python train.py --crop_scale_min=0.8 --horizontal_flip=true --activation="gelu_tanh" --inner_norm=false --depths=[2, 5, 5] --kernel_size=7 --residual_init="none" --beta1=0.9 --beta2=0.95 --eps=1e-06 --final_lr_fraction=0 --warmup_steps=230 --weight_decay=0.3
Rows from block 8 of a small multi-label image tagger, named by matrix and row number. Rows with one number belong to one neuron. Each number is 128 + 32 x the weight over its row's rms, rounded and kept within 0 to 255. All counts start at 0. Numbers have three digits each. After the name is the row's rms in percent of the matrix's.
After each neuron's rows are labels from the 100 images, of 14848, where the neuron reaches its highest value: "top examples" is what is common among them. Only what is clearly more common there than usual is listed. The data: dashed paths with two dots that lie on the same path or on different ones. In brackets: how many of the 100.
# fc1: MLP up (model.blocks.8.mlp.fc1.weight, 1024x256), inputs 128-255
# fc2: MLP down (model.blocks.8.mlp.fc2.weight, 256x1024, transposed), outputs 128-255

fc1.367 120:094128128114128089148128122128128128066128176128128171156133208110187098099119173107123115085128201155101063148128128054111158103128128128128116160088229128104085122094155128128111167096157152128128128156128128184154128108160080142086094181128065128128154167135128133128174130128192098076128156135128089147162148049158054147143094128124128134019117138134168116128104131100194127106161
fc2.367 133:093124128128128149123084128131123128102128191141128101128084170101124152104174112171192160147141122127158150145130143111128128150141141128109128128077061155213128156121049128128040135200128172113137106055064109148206119097112128121112162174080083154128151159128124074118128128128128136116111139128128161116128123150168128154128081160175128091045139086128128089128128112128052070111161
top examples: dots on the same path (91); many distractors (78)

fc1.225 090:128128128128186128174108095154128118101128128120144145132128128157128128113130128201124128122137075113210095186172128104138118069145089084128128128172078103128173128128128129119108128128117128150128115128120143077080128128091128128084128059128121093074171118128128128128114128128128158128128111131137170063128220128128181142128128161128128143128119108019204196128144128135097172084178
fc2.225 092:071128159131064197181108094128100068132129096060128102135130122128154128110128192085128205150109173105128166126110128090128128082164060128132152196155128128137128163128155128150093128128135121128102081128128128104128119162116073123128151093156128198133128158128165108128175128109128149083128128143105126181033144180128128128128033108128128128144090124079047128143142128086105127065128
top examples: long paths (61)

fc1.726 110:198187149137128108128131128122145195155116153175155176142128116180152138098128125131174128239113123094128139138083117125109131128110128129128180071187109128145180211128128128079128141170148107148128128128110140126083092089128110128086109093128085095170109192068150201089128128132108128219085124130128128145135128063142211079128114107055128192134111186059106104117172123155075143101171
fc2.726 116:125128113191071128139133152147128128128128186098070182127107100080205187178123128128128087190145128128128115109155087128131153171164092175159128141158128069128089140113070128139080128128091128171161126108114087128183118126166074201159182155101108094064199173126151128074128128128128108077068119085126049154110140102207040164116150090113120157092094113087129131128170128095112098160159
top examples: long paths (91)

fc1.339 079:110128147060169140128141128205172105225128145128129135126103091128128120059124086164151074111000135081107115154185128128094081128122182128128126152128128128061128149128110123096148081128215063159128128155123128155147135128135128128095198103166139156085115166186128128128111128065152096128116128199128128141156128137128109127139080054128128176128139147143118098104128128146138135154128
fc2.339 081:161124128079128128173099128196175124209062170128123143023128132125121128128111117137128148142065128128111107108201128171137143128123147156128014128128133152156178128095128128154128092163106055128096158166151128137128095128128128171132192128128128113132128101169154128169106128128128092148128138205128128128119128148133131128121128114128152128128084161178128112197128124128152128139115
top examples: many distractors (99); long paths (67)

fc1.95 103:189128208128110122159162038119113128096128206165128145128191128128128128098167161180128097128128104128195085128128128128128128147031054231094128173131059128128128128098095170128128142150126081098128132065128128103128129090128161148168127137155128160128128082114152099128128135128084163244128072128138128128081114128097128128154128128100155128132119128082128127088128128128052087128170
fc2.95 101:157128128128145128087128126130151128128172155128172127128086128099162128141128083131181128128128128128128141128128102115060135128064097167128080128128128123139133065182117128128140140171128158129128143005140128128128202103128128128152104196128102143158128154160127082128098128158128128128128128095113103004068131111140048128128197135128053121013110120128128079124160113128128061123131
top examples: long paths (62)

fc1.40 094:153128128128146040191130143139128191176128128201167058200128075159152123133146141128142128162128168128128128164128128090092128128128220099128069128128064143126128128128128176072128128172128169027128128138150140128072118128128117128079084134128097116128180075132105055128124152128128145167128128128115111152062128128163136128164123126151148129047102153159128128148128128128141109104121
fc2.40 089:137115143128204155118146179095128128114128128103128128150150090128128106128128147128106130069128197160131128175128128100186128127172128039046128092128177056085128124117128101150199121128129128128121082181130161097136128128128128104131130111090071128171182128065128100128147145112128152161136082108128162135086207082193162075128076171122101170128151101131181128153153126083123128128099
top examples: many distractors (78)

fc1.414 095:135128215108085128162104128128128134127165128100109128154108163161128192081128128138132106084128133081121072185142128118128128128128156128085128128078190136150159111148146128128128183128128100128143128066128138168128138139025087096132128142128127180072120052151125106121128190148130170146128176147095200128200100131128020128151108153158128122154127156150124121127176128128098054131086
fc2.414 108:073125119128098128247101101132128115142153082128118124128102146156146095107127128113073128128122092081098069128128145063133143160129128128106131150083091166128089126146119128128128133071128118086170146128128125101185103079143184089182120160079128089078102141168112141134126093167128076107189128178061060138113139169128168183131155146174128128128125107128099089097048122157104113160118
top examples: long paths (65)

fc1.270 101:126080128137128062187120128130113128061106128126128128075097162127128118153122114075057144194124121083190078128128069090128071094124128083128128128079078182130128190128128128169128128179128128132129112128135204187100070158102151121087118113164107092128128122127153101128128034128058128128122173128069097166147174128151155128128116178128132100128100128136129150107128128149128133134123
fc2.270 093:128095142098128140047080123096149195128090128141146128134222131128136130112142117137128006143108107186156106128053128128084128109109149154121093160127128164128157173135116108128158128128149128096086104111128128128128121150128080128169123159038060055133128110108150085091128111128169196119143123137072140128173190128128128128125128170098112100128157102141128154121128141128151085140107
top examples: dots on the same path (92); short paths (86)

fc1.760 099:135128151064053102094119101128128128128128171127121128128146124138128151100118159152131128174101128039134128130128106128064115152133128099128108148148128128128167100079128128065173105081144128092201196184128135169128128103107104128075138177104128187128080173128128128090138152128164128128173194154134128145163156075123185149186128127161053183128066114128088105128152128128130070129181
fc2.760 097:128117128137128118128159128133121128128113128128115150084128103093127190170134094094118128128128142163128128202094211153106128137096128100159128128128216084066128128107103075143171115134128128128140130125086147162024064183128107153128202140141130128189203128118137122122099125148128110104154128121121147061128181082128107089094128097128108143128165128088167128151128113104157167109075
top examples: many distractors (89)